config = dict(
    encoder_arch='vit',
    dataset='simulated stained blood smears',
    tokenizer='char',
    loss='sigmoid',
    encoder_num_experts=32,
    encoder_patch_size=[8, 8],
    text_encoder_causal=True,
    text_encoder_activation='gelu',
    text_encoder_head_dim=32,
    text_encoder_parallel_block=False,
    text_encoder_positions='rope',
    beta1=0.95,
    batch_size=256,
)
Rows from expert 9 of block 7 of the image encoder, named by matrix and row number. Rows with one number belong to one neuron. Each number is 50 + 12 x the weight over its row's rms, rounded and kept within 0 to 99. All counts start at 0. After the name is the row's rms in percent of the matrix's.
# gate: expert gate (encoder.blocks.7.mlp.gate, 32x96x192), inputs 128-159
# up: expert up (encoder.blocks.7.mlp.up, 32x96x192), inputs 128-159
# down: expert down (encoder.blocks.7.mlp.down, 32x192x96, transposed), outputs 128-159
gate.10 221:64 38 36 42 62 54 38 54 37 40 51 49 59 56 69 30 71 65 57 59 62 58 44 70 66 60 54 69 23 47 54 39
up.10 244:59 31 32 42 62 61 40 50 41 39 52 43 70 55 67 39 63 63 54 63 64 52 30 65 64 59 59 56 27 54 55 44
down.10 167:47 50 72 26 69 64 37 51 48 42 49 47 57 60 50 60 56 37 71 40 48 41 33 46 48 54 36 68 52 75 51 34
gate.11 082:60 48 38 52 26 35 50 61 66 62 50 45 61 54 39 29 39 37 58 42 45 44 26 70 56 61 48 57 41 55 58 86
up.11 095:47 60 56 67 28 22 74 34 55 50 63 58 44 50 42 62 51 52 35 48 38 49 65 29 43 50 48 49 67 40 54 58
down.11 101:47 37 52 43 47 46 48 58 51 48 57 64 58 50 43 57 72 44 38 42 73 53 58 67 37 50 43 58 33 56 51 68
gate.12 051:52 41 44 57 51 68 41 52 54 53 50 64 46 38 55 38 66 62 32 54 43 38 47 27 77 64 53 43 56 62 72 53
up.12 041:51 66 46 58 41 80 68 51 39 69 43 55 45 42 34 44 62 73 40 68 26 42 56 53 72 52 76 35 68 57 61 46
down.12 062:36 41 35 68 35 52 56 52 42 41 65 51 60 45 31 40 36 59 63 40 29 50 47 40 48 51 54 56 35 43 37 73
gate.13 067:52 30 42 51 70 62 51 62 51 61 36 44 50 57 41 25 63 71 49 52 40 54 28 55 51 55 65 22 59 63 74 54
up.13 069:43 65 67 72 53 60 58 42 50 48 63 65 39 60 40 40 56 47 49 50 26 59 39 39 38 17 54 42 44 58 83 42
down.13 085:41 56 59 44 59 51 64 73 46 62 52 58 57 51 38 45 37 57 39 58 48 42 43 35 30 67 49 44 58 52 26 50
gate.14 062:51 52 37 47 43 32 61 40 58 62 47 63 52 32 54 31 58 40 21 38 48 36 41 57 54 69 57 46 47 47 54 42
up.14 065:44 45 45 55 23 39 52 65 53 58 67 27 46 44 61 58 54 45 50 42 64 69 64 30 48 44 53 56 44 46 63 35
down.14 078:65 46 57 42 55 55 39 28 43 68 49 63 63 52 41 63 42 86 63 42 61 51 70 62 46 48 47 43 38 43 41 52
gate.15 071:51 60 63 46 51 50 71 30 50 47 54 52 54 53 53 40 42 47 57 35 44 67 61 53 38 46 66 63 50 70 58 82
up.15 082:68 50 50 51 41 53 57 39 32 61 59 55 41 70 47 22 60 51 60 37 38 36 48 51 52 42 54 55 74 47 66 59
down.15 092:44 54 30 45 44 47 45 55 54 40 58 19 55 59 65 57 70 61 43 59 38 56 55 51 61 51 42 66 46 49 55 51
gate.16 073:59 64 70 66 41 31 70 35 55 46 56 61 45 58 46 51 45 52 44 41 27 71 59 46 43 37 38 33 57 53 62 56
up.16 056:35 52 26 47 47 38 41 53 69 51 27 68 50 44 59 58 32 38 37 48 53 45 57 37 42 51 67 60 46 43 69 32
down.16 072:57 45 38 37 55 54 59 57 87 52 59 49 66 45 54 47 47 40 39 45 36 42 54 28 38 57 43 45 60 52 67 35
gate.17 082:46 55 55 54 48 47 65 44 52 61 56 32 38 67 41 50 66 50 59 52 62 53 47 23 45 51 52 58 62 57 44 60
up.17 067:51 50 46 34 62 39 52 50 20 50 49 36 29 70 48 44 76 57 50 48 55 36 45 54 56 49 52 62 67 50 64 62
down.17 092:48 49 40 41 59 56 43 49 24 63 44 42 37 63 71 46 54 48 37 65 72 49 38 46 56 67 27 22 51 48 53 64
gate.18 074:63 54 60 66 38 47 56 51 51 44 55 45 36 42 40 55 55 49 70 35 46 44 46 54 38 37 53 74 51 55 48 36
up.18 081:51 50 63 48 31 46 57 46 53 46 51 50 28 51 41 57 52 39 55 27 33 39 49 54 47 43 63 57 66 54 45 66
down.18 090:66 44 38 60 59 23 47 38 38 67 68 61 68 51 56 58 56 77 50 48 70 51 48 58 40 54 37 48 34 33 44 50
gate.19 067:64 55 65 61 41 53 38 50 36 34 55 68 58 55 46 48 39 45 74 49 37 51 31 41 54 14 40 47 49 55 57 36
up.19 063:54 54 50 57 39 68 33 31 40 24 44 76 56 55 38 22 40 46 74 53 51 52 41 39 48 31 44 34 42 40 69 50
down.19 076:57 26 48 40 63 51 42 33 53 50 68 58 42 69 52 58 63 62 47 70 66 29 68 22 78 37 38 48 67 53 71 53
gate.20 056:63 64 64 51 47 37 60 52 52 51 47 37 63 52 43 70 35 47 38 51 47 56 55 61 54 35 35 56 66 63 27 63
up.20 062:31 62 65 58 38 55 46 50 68 34 70 44 46 44 43 76 28 37 30 49 62 73 66 42 49 50 58 46 45 46 40 65
down.20 081:70 53 72 52 65 47 25 49 40 68 38 48 34 60 60 38 79 57 47 35 38 41 32 54 65 65 32 47 49 69 66 59
gate.21 091:42 72 66 54 60 54 43 46 55 33 48 67 51 55 50 47 44 46 44 51 41 77 46 34 28 36 65 61 54 70 60 36
up.21 097:43 53 60 69 43 39 52 48 43 36 54 64 24 45 49 45 48 36 54 53 30 59 78 36 45 47 25 42 62 44 63 58
down.21 132:46 67 57 35 79 54 42 51 58 41 40 57 50 72 43 47 48 43 53 57 45 38 49 58 50 35 59 68 49 37 57 54
gate.22 055:56 61 61 71 49 54 46 40 42 49 51 36 52 41 40 46 50 54 62 29 66 57 59 52 51 68 39 41 51 75 57 75
up.22 054:48 44 41 45 33 38 38 62 46 65 42 36 39 40 44 53 51 31 37 69 62 31 45 50 69 63 66 55 42 29 22 74
down.22 067:45 33 53 63 48 39 56 71 51 75 58 60 62 31 43 52 56 46 51 48 51 65 57 35 43 72 50 42 47 59 54 31
gate.23 065:40 56 59 67 55 54 56 42 45 34 46 48 27 43 45 59 42 60 42 59 16 53 70 37 47 24 36 32 57 63 58 58
up.23 086:55 39 47 39 26 37 68 45 72 55 48 57 46 40 30 77 39 37 61 42 49 26 53 54 51 70 42 58 43 41 36 42
down.23 082:60 42 44 26 55 48 55 35 42 49 60 42 54 33 66 51 60 71 50 57 70 63 18 39 64 24 47 61 29 47 37 45
gate.24 094:49 55 52 31 52 61 40 45 47 33 46 44 58 69 50 62 49 57 54 49 73 42 35 51 44 42 72 70 41 40 50 33
up.24 087:45 55 64 38 46 68 52 45 38 47 50 51 66 59 49 45 55 70 42 50 66 40 22 47 47 48 70 54 52 48 42 36
down.24 105:67 32 37 56 44 32 39 63 31 60 48 47 55 48 52 39 64 46 48 27 48 31 49 57 56 58 78 49 56 74 63 54
gate.25 069:51 62 64 43 28 36 58 42 68 69 63 50 45 52 50 65 47 50 49 43 58 39 69 36 51 50 28 46 70 47 37 54
up.25 063:51 67 51 53 55 62 49 52 27 47 48 40 57 48 53 28 68 58 44 59 35 50 36 53 55 46 31 55 45 67 80 45
down.25 081:33 57 77 39 73 48 51 50 59 58 38 23 47 26 62 72 69 43 55 48 38 34 50 29 46 66 57 57 64 75 55 57
gate.26 069:38 72 67 57 51 45 48 34 43 41 50 26 60 36 41 57 39 40 31 56 56 46 51 58 41 45 36 64 47 36 36 29
up.26 052:49 61 69 64 50 56 52 73 48 41 52 50 55 62 44 47 60 55 47 29 52 36 55 32 36 69 59 62 27 51 44 61
down.26 076:46 69 52 47 54 51 63 32 51 50 39 23 53 46 46 55 46 46 58 53 48 59 49 67 60 36 45 40 62 37 53 64
gate.27 082:38 52 50 72 48 48 61 62 56 45 67 75 57 51 57 53 46 55 53 62 29 71 34 26 45 26 50 30 55 54 48 46
up.27 062:74 43 68 44 60 46 43 39 65 45 46 32 48 44 46 59 34 35 60 51 68 50 57 84 59 53 56 44 59 47 62 66
down.27 080:44 47 52 39 50 62 27 33 61 38 27 49 44 60 35 46 60 43 53 48 37 49 35 45 54 31 50 74 61 52 49 48
gate.28 054:54 24 63 60 57 42 49 53 50 45 45 71 55 35 47 64 45 38 30 63 42 45 58 51 41 57 50 33 55 24 48 59
up.28 053:56 71 60 44 32 29 39 17 58 43 53 37 37 49 42 61 39 27 43 40 66 49 56 67 38 34 54 47 60 60 60 60
down.28 068:50 52 35 56 59 42 44 44 36 57 33 39 74 50 65 36 49 66 58 39 91 48 40 44 32 58 55 64 48 60 60 48
gate.29 087:52 54 60 66 40 55 69 48 37 75 56 54 40 62 44 61 61 61 56 41 25 55 53 27 40 45 38 34 54 47 51 73
up.29 094:40 60 70 77 47 45 68 41 39 54 59 61 38 55 33 61 52 61 42 54 33 63 66 33 60 42 32 36 63 62 53 61
down.29 097:41 74 66 44 44 53 37 55 31 62 42 50 30 66 36 40 50 57 78 35 38 62 29 69 58 61 53 51 61 44 46 36
gate.30 073:37 37 64 68 19 42 57 52 58 36 59 54 30 28 24 50 51 43 45 28 29 77 45 55 52 44 45 54 70 56 57 37
up.30 072:42 27 65 49 45 44 65 54 53 52 59 62 41 46 42 54 43 56 68 41 46 50 56 25 55 71 61 51 61 53 35 33
down.30 084:55 57 33 61 41 38 63 40 52 24 66 56 45 71 47 60 56 53 44 59 55 49 56 52 47 46 67 63 44 50 48 65
gate.31 065:32 50 66 56 51 32 57 45 67 45 59 46 45 25 53 73 28 30 32 54 38 70 62 38 31 68 35 32 53 43 22 57
up.31 069:25 59 51 74 43 41 74 40 62 50 47 43 50 34 31 60 23 32 34 48 39 68 64 57 43 59 44 43 56 37 49 59
down.31 082:45 64 32 45 65 50 37 38 36 36 63 47 37 73 45 42 62 71 87 50 34 32 33 46 45 57 33 44 41 60 68 36
gate.32 051:56 48 44 56 47 47 42 66 39 53 63 48 55 42 49 46 32 38 35 26 52 66 43 46 48 24 51 31 65 73 73 72
up.32 047:45 55 71 57 38 65 43 63 28 34 44 67 50 57 60 58 39 48 17 44 52 39 36 37 80 49 53 41 45 64 41 55
down.32 065:76 60 38 47 51 60 38 42 44 34 32 38 48 65 58 37 58 33 39 42 57 49 37 56 57 45 46 43 53 46 39 43
gate.33 105:33 38 51 45 55 63 38 55 58 30 41 38 71 50 31 43 41 58 24 51 29 53 38 51 48 49 63 27 46 61 48 48
up.33 102:69 62 59 62 45 52 69 42 47 51 60 63 32 42 51 50 54 57 58 33 67 49 68 44 57 47 28 65 59 61 51 53
down.33 124:56 67 62 32 82 69 43 48 37 48 52 37 61 60 57 46 56 45 65 51 38 28 39 40 53 44 23 58 50 52 81 34
gate.34 055:27 53 35 55 34 39 47 45 69 49 62 57 40 38 64 35 37 40 69 41 77 76 51 36 38 41 60 46 48 56 40 51
up.34 059:56 40 26 27 72 64 34 48 47 62 47 72 56 62 51 40 47 41 64 47 37 55 31 58 56 46 74 40 40 62 57 50
down.34 067:54 43 52 54 40 46 35 61 66 70 35 34 27 46 45 37 58 56 30 60 51 51 47 45 45 58 26 48 57 59 40 60
gate.35 053:44 32 53 56 60 63 45 57 43 10 61 47 41 49 54 44 39 35 56 38 26 69 47 47 45 43 58 32 42 66 74 76
up.35 055:67 51 45 41 52 50 59 59 74 43 55 69 40 49 42 47 59 39 62 40 37 45 40 31 51 34 72 35 48 51 45 43
down.35 063:49 51 71 43 39 56 58 63 59 59 49 52 59 45 52 47 51 50 43 48 52 51 28 50 47 38 45 46 68 59 54 69
gate.36 083:43 30 52 51 48 42 62 66 54 56 55 39 28 37 61 63 55 76 53 33 43 37 48 44 32 58 43 49 48 50 52 50
up.36 079:42 53 52 65 52 57 55 55 55 54 49 57 45 67 42 46 41 35 64 37 30 50 54 32 33 51 41 50 64 31 52 61
down.36 099:49 53 51 52 58 50 56 30 31 54 67 49 70 50 58 55 51 57 76 52 72 40 58 74 66 54 34 42 49 30 45 53
gate.37 081:59 44 31 44 70 49 55 50 59 75 52 29 66 46 54 48 42 53 46 41 66 46 30 22 51 84 62 49 42 45 27 51
up.37 077:41 47 54 40 45 29 44 46 60 47 42 53 30 57 51 59 51 39 53 52 46 35 60 58 44 42 42 47 68 45 45 42
down.37 094:37 75 50 51 67 57 39 45 34 52 54 38 74 70 41 53 52 54 52 62 57 41 57 48 63 45 48 49 63 42 44 41
gate.38 066:51 44 55 72 50 44 51 48 53 50 60 43 46 54 39 59 34 23 59 42 55 50 55 51 46 48 51 40 74 62 61 47
up.38 061:41 65 74 66 61 56 50 40 38 42 60 57 44 23 44 62 55 42 61 58 54 70 57 67 51 35 36 48 61 64 56 42
down.38 070:50 55 65 46 31 60 53 35 74 17 55 59 47 58 66 62 58 59 78 41 43 56 31 37 62 42 54 43 67 57 42 34
gate.39 067:39 45 60 68 49 49 61 42 46 41 61 70 37 32 46 56 54 55 68 32 22 76 53 35 61 36 40 29 57 74 71 58
up.39 064:65 49 61 40 57 59 43 60 44 32 62 66 38 46 53 57 55 53 65 38 53 62 43 41 49 38 54 44 59 73 74 52
down.39 095:55 50 56 56 45 51 40 50 52 57 53 53 61 73 52 39 43 58 57 78 65 40 46 57 46 59 71 40 60 70 63 61
gate.40 077:49 48 65 66 45 55 63 50 46 68 50 59 49 58 32 43 37 61 47 55 18 64 40 46 46 37 45 32 52 66 60 62
up.40 076:44 63 56 64 50 60 49 52 30 57 65 83 38 57 50 64 39 45 46 43 40 68 60 44 55 43 44 53 56 74 60 51
down.40 091:79 44 73 45 51 53 32 63 32 58 43 33 10 44 40 38 50 58 52 47 63 34 38 67 68 43 37 45 51 77 58 42
gate.41 054:38 48 66 55 38 54 72 52 50 49 56 53 10 29 50 50 38 58 64 27 54 42 74 59 52 50 50 54 55 54 24 44
up.41 053:54 37 32 43 55 47 46 56 55 64 47 42 50 64 47 51 53 54 56 53 40 49 43 44 34 42 39 39 37 39 30 68
down.41 063:47 67 53 44 77 38 53 52 22 55 47 27 47 63 46 41 73 61 47 33 67 62 57 41 50 59 48 52 53 57 39 38
gate.42 056:49 54 49 75 32 39 52 39 51 62 70 66 48 35 37 53 54 59 38 55 47 67 68 47 57 57 72 48 69 40 57 55
up.42 052:54 59 46 64 62 43 52 54 41 60 49 56 38 51 52 51 58 36 47 57 54 40 54 62 68 58 35 52 34 37 36 48
down.42 078:45 42 51 61 50 47 42 56 53 47 38 45 45 55 25 52 48 53 33 38 36 71 21 48 50 38 94 55 64 40 54 58
gate.43 420:68 41 31 40 66 58 32 57 38 47 49 48 62 53 66 32 67 59 62 60 64 50 39 66 76 54 64 62 42 61 55 41
up.43 429:29 59 66 60 37 41 65 45 62 57 52 49 37 46 34 64 33 43 42 43 35 54 64 38 26 49 37 34 60 40 44 56
down.43 279:65 69 50 64 41 43 50 53 68 51 48 50 37 43 46 47 39 42 28 54 48 55 70 46 37 43 72 48 47 36 49 60
gate.44 189:48 41 42 38 36 35 50 57 60 56 33 50 58 32 66 45 42 46 49 56 56 31 53 66 49 72 45 54 28 32 29 56
up.44 202:54 39 41 36 44 37 52 63 57 55 40 45 59 36 63 50 45 41 53 55 67 32 45 62 52 63 50 58 21 32 28 54
down.44 170:53 55 48 58 56 64 50 52 46 76 42 57 44 60 44 57 32 53 30 42 61 44 45 37 52 29 73 61 57 42 49 68
gate.45 077:27 57 64 71 35 54 48 30 53 35 61 58 36 48 32 49 49 62 65 42 46 79 51 56 60 30 33 31 67 55 54 48
up.45 076:28 64 59 51 67 61 66 64 45 54 43 59 55 30 47 54 28 40 22 53 59 46 56 37 53 72 47 69 59 56 38 49
down.45 083:28 56 36 40 60 69 47 58 51 45 56 50 74 54 56 43 46 46 53 53 46 51 33 66 58 63 59 29 37 37 59 62
gate.46 072:46 48 38 42 40 47 54 42 45 70 45 68 67 51 51 65 39 32 28 65 44 53 41 54 53 55 66 41 44 20 46 45
up.46 064:48 41 52 54 47 41 42 37 45 47 46 46 49 35 34 53 33 48 67 45 56 50 52 71 58 74 31 29 41 32 45 38
down.46 098:38 59 72 38 61 47 56 64 59 66 45 52 51 35 51 60 43 29 42 10 40 53 38 29 44 61 65 44 61 58 63 24
gate.47 052:77 44 66 54 49 33 61 37 32 51 48 53 47 45 20 30 60 73 65 47 39 56 65 59 57 55 34 48 38 58 71 57
up.47 049:43 55 36 41 67 45 60 55 27 61 40 53 47 53 64 53 53 66 42 53 44 22 56 50 44 55 40 58 56 37 36 15
down.47 059:60 44 64 36 62 69 40 51 57 69 58 64 44 42 52 69 40 45 31 45 39 36 57 38 48 44 50 66 35 41 51 73
gate.48 074:53 43 72 65 39 51 57 45 69 37 60 67 49 43 27 65 34 44 64 50 34 52 58 58 57 56 54 27 50 48 42 61
up.48 090:63 57 75 61 33 44 57 43 55 55 59 71 39 49 26 58 31 43 60 26 33 45 67 47 52 46 45 43 74 63 43 47
down.48 090:63 46 15 45 51 37 43 40 50 51 47 79 62 43 52 39 67 33 54 57 49 64 56 55 54 52 36 56 32 29 33 46
gate.49 132:44 46 57 33 46 43 61 39 69 58 43 45 50 40 46 57 44 43 48 35 65 40 40 63 44 46 57 67 46 20 25 54
up.49 100:32 48 65 47 64 73 56 55 51 50 50 55 41 73 60 65 54 59 40 42 62 49 47 50 54 51 62 43 59 75 66 43
down.49 141:33 37 54 79 37 34 61 73 47 47 41 63 58 37 46 34 52 32 54 36 45 62 53 62 63 55 72 37 42 76 57 45
gate.50 150:59 27 28 44 48 48 49 46 37 62 48 55 55 49 68 39 74 68 52 56 60 49 45 59 67 66 47 63 55 50 45 37
up.50 144:66 22 30 48 51 50 42 53 43 59 56 60 54 51 66 34 62 83 61 62 63 52 47 63 60 58 52 53 32 55 47 48
down.50 183:41 46 60 22 69 63 54 55 44 41 59 55 59 65 58 57 54 52 51 50 46 50 43 25 49 43 38 36 39 62 48 20
gate.51 108:37 48 45 54 39 38 67 43 49 44 67 62 59 38 54 63 35 46 34 43 42 47 67 43 47 47 51 57 34 29 37 33
up.51 107:56 39 46 49 66 59 30 61 41 54 45 43 59 60 47 30 58 58 77 60 58 42 25 55 62 70 46 46 64 62 72 57
down.51 120:31 42 41 77 38 39 47 62 53 34 55 54 72 23 61 44 24 35 63 69 41 77 67 58 40 65 50 37 42 46 59 59
gate.52 073:38 58 66 39 70 55 48 48 20 53 46 48 24 51 45 54 67 67 60 41 51 55 58 48 42 55 53 55 45 55 43 41
up.52 084:70 40 29 40 62 56 30 58 48 39 45 54 59 65 69 26 51 64 52 66 75 53 45 63 59 45 58 71 37 35 29 44
down.52 097:43 38 50 65 47 46 66 39 65 76 59 62 57 46 34 68 42 51 44 41 59 55 63 32 33 47 49 58 58 28 49 60
gate.53 264:73 35 33 43 72 55 34 65 44 50 46 55 56 53 75 41 68 68 53 60 72 43 46 62 60 66 60 64 43 59 62 31
up.53 269:34 64 73 53 27 45 66 38 61 53 52 43 35 40 30 64 30 36 44 39 35 50 56 41 41 36 43 39 63 45 32 62
down.53 196:61 49 37 65 39 46 51 71 53 55 31 59 41 50 54 30 30 43 38 47 56 57 81 39 59 56 75 46 56 58 58 77
gate.54 067:49 47 39 30 55 55 48 52 53 42 42 41 61 61 57 51 52 56 48 41 49 60 27 36 32 44 65 40 38 45 40 47
up.54 057:28 42 50 69 49 55 43 60 74 38 70 35 78 35 39 27 37 51 51 40 65 58 44 53 19 48 43 43 34 49 74 57
down.54 077:41 46 71 39 76 42 79 38 58 58 62 61 63 58 36 59 53 41 55 44 47 68 27 40 41 45 33 40 26 47 56 44
gate.55 072:57 40 48 43 50 39 40 38 59 40 38 51 42 53 38 48 38 33 65 48 44 68 70 60 50 65 54 59 72 45 44 56
up.55 069:56 43 32 46 40 37 57 38 62 44 34 66 47 67 54 61 32 35 44 39 48 41 48 56 68 53 56 59 56 38 37 45
down.55 087:24 24 53 33 51 45 45 45 45 35 53 69 60 71 50 50 47 51 64 66 75 46 56 49 73 50 41 52 44 59 59 41
gate.56 079:38 51 43 66 39 48 66 50 54 52 73 67 32 52 39 57 32 39 66 35 40 54 50 45 35 60 39 49 74 69 37 55
up.56 059:58 71 39 47 58 60 26 51 42 34 57 49 62 39 45 24 50 55 37 61 37 56 70 62 54 30 32 42 48 47 61 58
down.56 081:35 48 58 64 26 63 45 60 60 39 38 58 61 44 37 55 31 21 49 65 45 65 39 46 43 36 61 53 76 39 62 41
gate.57 062:49 71 59 55 62 53 55 36 26 60 38 47 27 62 35 41 52 54 43 62 29 67 59 47 53 20 32 59 46 37 75 66
up.57 058:39 51 63 48 43 64 63 50 59 53 51 46 72 28 54 60 33 50 63 57 51 46 44 38 44 63 40 41 44 47 35 38
down.57 067:23 45 53 57 39 80 46 44 52 27 49 27 49 57 28 58 42 36 61 78 27 70 23 61 56 49 52 59 49 55 42 45
gate.58 075:58 46 49 56 44 55 44 56 61 75 44 57 67 32 57 56 59 59 15 55 36 52 54 62 43 41 36 41 43 52 42 44
up.58 078:66 67 47 52 45 57 57 42 46 44 55 55 39 54 52 40 37 30 57 52 54 54 36 33 56 40 62 39 54 45 77 66
down.58 096:27 58 52 57 55 62 41 71 62 66 36 57 54 54 42 43 43 30 55 21 18 51 72 76 68 70 61 49 67 47 36 39
gate.59 069:45 54 52 63 32 34 70 40 74 52 50 65 49 20 50 66 39 21 59 51 39 52 52 65 51 45 48 32 43 31 34 65
up.59 058:59 62 40 36 32 39 56 64 64 41 64 63 48 62 44 43 56 48 32 34 41 33 52 20 42 24 62 48 58 63 55 65
down.59 082:47 56 51 38 58 79 42 49 47 60 39 57 36 51 59 49 37 50 35 59 52 42 47 36 41 60 53 60 36 47 46 37
gate.60 092:73 52 53 70 41 33 51 32 38 40 53 47 51 56 41 20 46 46 54 57 51 68 73 47 35 33 56 50 53 43 49 85
up.60 085:59 48 51 65 41 50 69 50 59 37 63 67 29 43 48 62 37 48 51 32 52 60 64 52 48 24 47 74 46 68 56 43
down.60 103:70 53 42 49 53 50 29 43 38 43 54 56 66 71 75 38 46 53 59 70 75 34 61 60 72 56 60 54 35 51 73 47
gate.61 069:50 71 80 67 46 41 67 33 34 55 55 60 32 56 27 43 51 47 53 37 32 71 65 46 47 44 30 44 71 56 65 46
up.61 071:62 48 42 51 51 46 35 38 46 10 35 61 42 40 74 37 68 60 60 62 61 60 37 72 61 54 50 52 53 52 69 45
down.61 079:69 33 44 57 41 53 51 64 49 42 53 43 55 59 45 54 57 50 31 42 69 48 46 48 47 44 50 61 75 56 68 55
gate.62 063:36 36 46 59 34 51 66 54 53 28 76 48 42 36 34 49 32 47 56 57 54 56 46 43 30 27 30 49 60 61 52 47
up.62 089:43 54 52 67 39 45 52 53 66 42 51 55 29 62 37 62 27 41 48 32 43 53 58 37 35 32 40 56 60 47 50 52
down.62 068:58 52 38 62 46 53 33 50 59 28 53 60 69 76 63 54 56 56 52 46 39 62 64 47 38 47 31 55 35 53 57 63
gate.63 115:48 48 61 59 50 39 72 37 73 47 49 63 38 57 24 67 51 41 56 39 34 53 51 44 41 54 46 56 63 48 51 39
up.63 114:58 51 44 44 62 60 41 55 31 41 50 36 57 47 71 35 66 80 53 67 61 59 41 73 61 41 51 58 33 47 51 51
down.63 099:63 65 65 47 43 83 48 33 55 64 38 46 62 61 66 63 30 52 51 64 53 39 65 34 41 50 50 53 45 44 64 49
gate.64 066:51 31 39 47 42 52 71 62 68 33 63 58 52 30 51 39 36 35 43 49 36 63 49 46 49 63 45 39 58 46 39 45
up.64 057:33 62 55 43 42 58 44 56 46 57 46 52 48 61 34 79 58 37 67 65 47 47 57 41 34 59 47 54 71 66 53 38
down.64 070:32 44 49 39 58 60 56 65 54 40 42 74 62 36 63 51 47 55 41 51 51 68 34 23 54 26 53 55 46 37 38 36
gate.65 061:63 72 31 51 45 59 24 53 67 44 37 68 54 56 43 58 35 48 42 40 67 33 61 59 59 47 55 50 41 59 65 44
up.65 052:56 49 73 59 50 34 57 46 42 27 40 79 53 53 31 40 46 36 64 57 60 65 51 68 48 29 68 42 34 40 46 53
down.65 075:43 49 53 54 26 50 55 60 58 55 30 72 43 42 44 47 30 46 56 51 53 50 37 54 41 35 44 35 29 48 48 53
gate.66 058:55 54 46 59 42 49 48 57 48 44 72 33 41 45 49 65 54 42 21 60 55 51 42 78 32 40 28 08 56 38 60 46
up.66 057:35 62 61 52 48 53 42 46 28 55 50 44 56 67 33 26 57 56 74 44 57 57 40 25 42 55 65 64 35 57 73 71
down.66 079:52 42 43 76 37 21 69 57 34 58 58 70 59 58 51 35 54 57 47 35 34 59 64 52 44 75 36 48 59 44 35 73
gate.67 078:64 71 50 42 44 44 54 54 57 57 54 41 53 48 50 66 42 46 19 39 59 48 57 46 64 65 58 94 49 46 40 30
up.67 076:41 16 57 56 48 58 38 42 34 38 43 57 42 53 54 38 60 64 74 57 40 59 44 49 52 36 34 00 62 41 62 49
down.67 092:37 44 32 55 31 54 49 61 48 42 41 58 72 43 70 46 24 48 58 45 54 64 52 38 32 53 39 45 42 33 54 59
gate.68 129:64 44 46 51 55 47 30 58 35 57 58 59 68 65 63 36 74 65 40 65 64 47 42 66 65 42 50 59 51 56 54 48
up.68 108:55 32 33 48 45 39 38 64 46 65 50 42 76 52 63 52 79 66 46 72 62 34 41 54 70 52 52 59 50 56 50 52
down.68 143:29 60 50 35 43 50 72 35 28 50 48 40 44 45 62 55 45 47 66 67 39 51 35 60 63 57 49 39 58 58 39 50
gate.69 051:42 71 49 60 37 49 44 52 64 53 49 71 45 54 47 65 39 68 63 22 37 50 52 57 53 42 56 54 76 83 61 35
up.69 048:45 26 57 50 53 47 60 49 54 44 44 54 64 78 30 59 27 36 46 65 31 37 49 35 34 53 62 46 47 34 48 51
down.69 062:35 63 54 23 53 59 49 50 41 78 36 44 62 46 45 55 44 43 59 58 43 57 33 50 49 61 31 41 52 56 54 25
gate.70 056:28 59 39 57 39 48 52 46 63 55 58 62 47 29 43 51 31 36 71 54 28 59 55 32 39 19 41 42 45 44 61 60
up.70 053:50 38 58 63 45 48 60 32 56 49 61 57 48 57 35 47 40 54 70 43 26 45 47 57 48 28 59 34 69 54 65 41
down.70 076:57 42 42 35 53 54 37 26 52 46 73 49 40 55 48 33 69 55 55 75 49 22 38 55 53 42 39 52 36 58 54 50
gate.71 062:48 50 72 80 31 39 67 38 59 58 58 70 47 44 44 61 44 52 51 55 51 65 61 44 47 55 41 46 62 40 50 60
up.71 069:55 57 48 61 30 36 66 53 55 62 62 72 58 25 37 50 26 44 37 25 51 65 52 41 54 49 50 49 43 52 38 62
down.71 071:48 42 57 31 40 60 40 51 38 43 46 40 44 81 71 62 67 56 61 52 34 47 36 69 60 71 45 52 53 63 52 39
gate.72 079:30 51 32 63 47 47 66 60 38 54 69 65 50 35 40 65 50 68 53 51 40 50 49 37 53 63 37 31 58 60 63 39
up.72 085:34 44 50 59 59 55 53 53 38 38 57 68 38 70 45 52 50 38 60 31 39 58 51 47 46 44 50 53 50 62 55 53
down.72 109:51 61 45 48 54 42 33 39 26 52 59 31 37 56 71 43 65 55 72 61 53 44 59 51 68 63 37 43 46 58 62 51
gate.73 092:52 48 48 65 54 55 68 64 41 56 62 66 47 72 55 43 43 54 49 39 43 49 52 22 53 50 38 51 57 68 53 61
up.73 096:57 44 67 58 57 58 64 55 42 48 65 43 53 69 48 59 74 69 33 49 45 56 49 36 45 63 23 42 63 77 47 51
down.73 113:40 51 42 47 46 34 44 54 41 35 66 53 49 55 58 58 81 38 43 48 49 34 65 77 50 55 41 40 43 54 49 63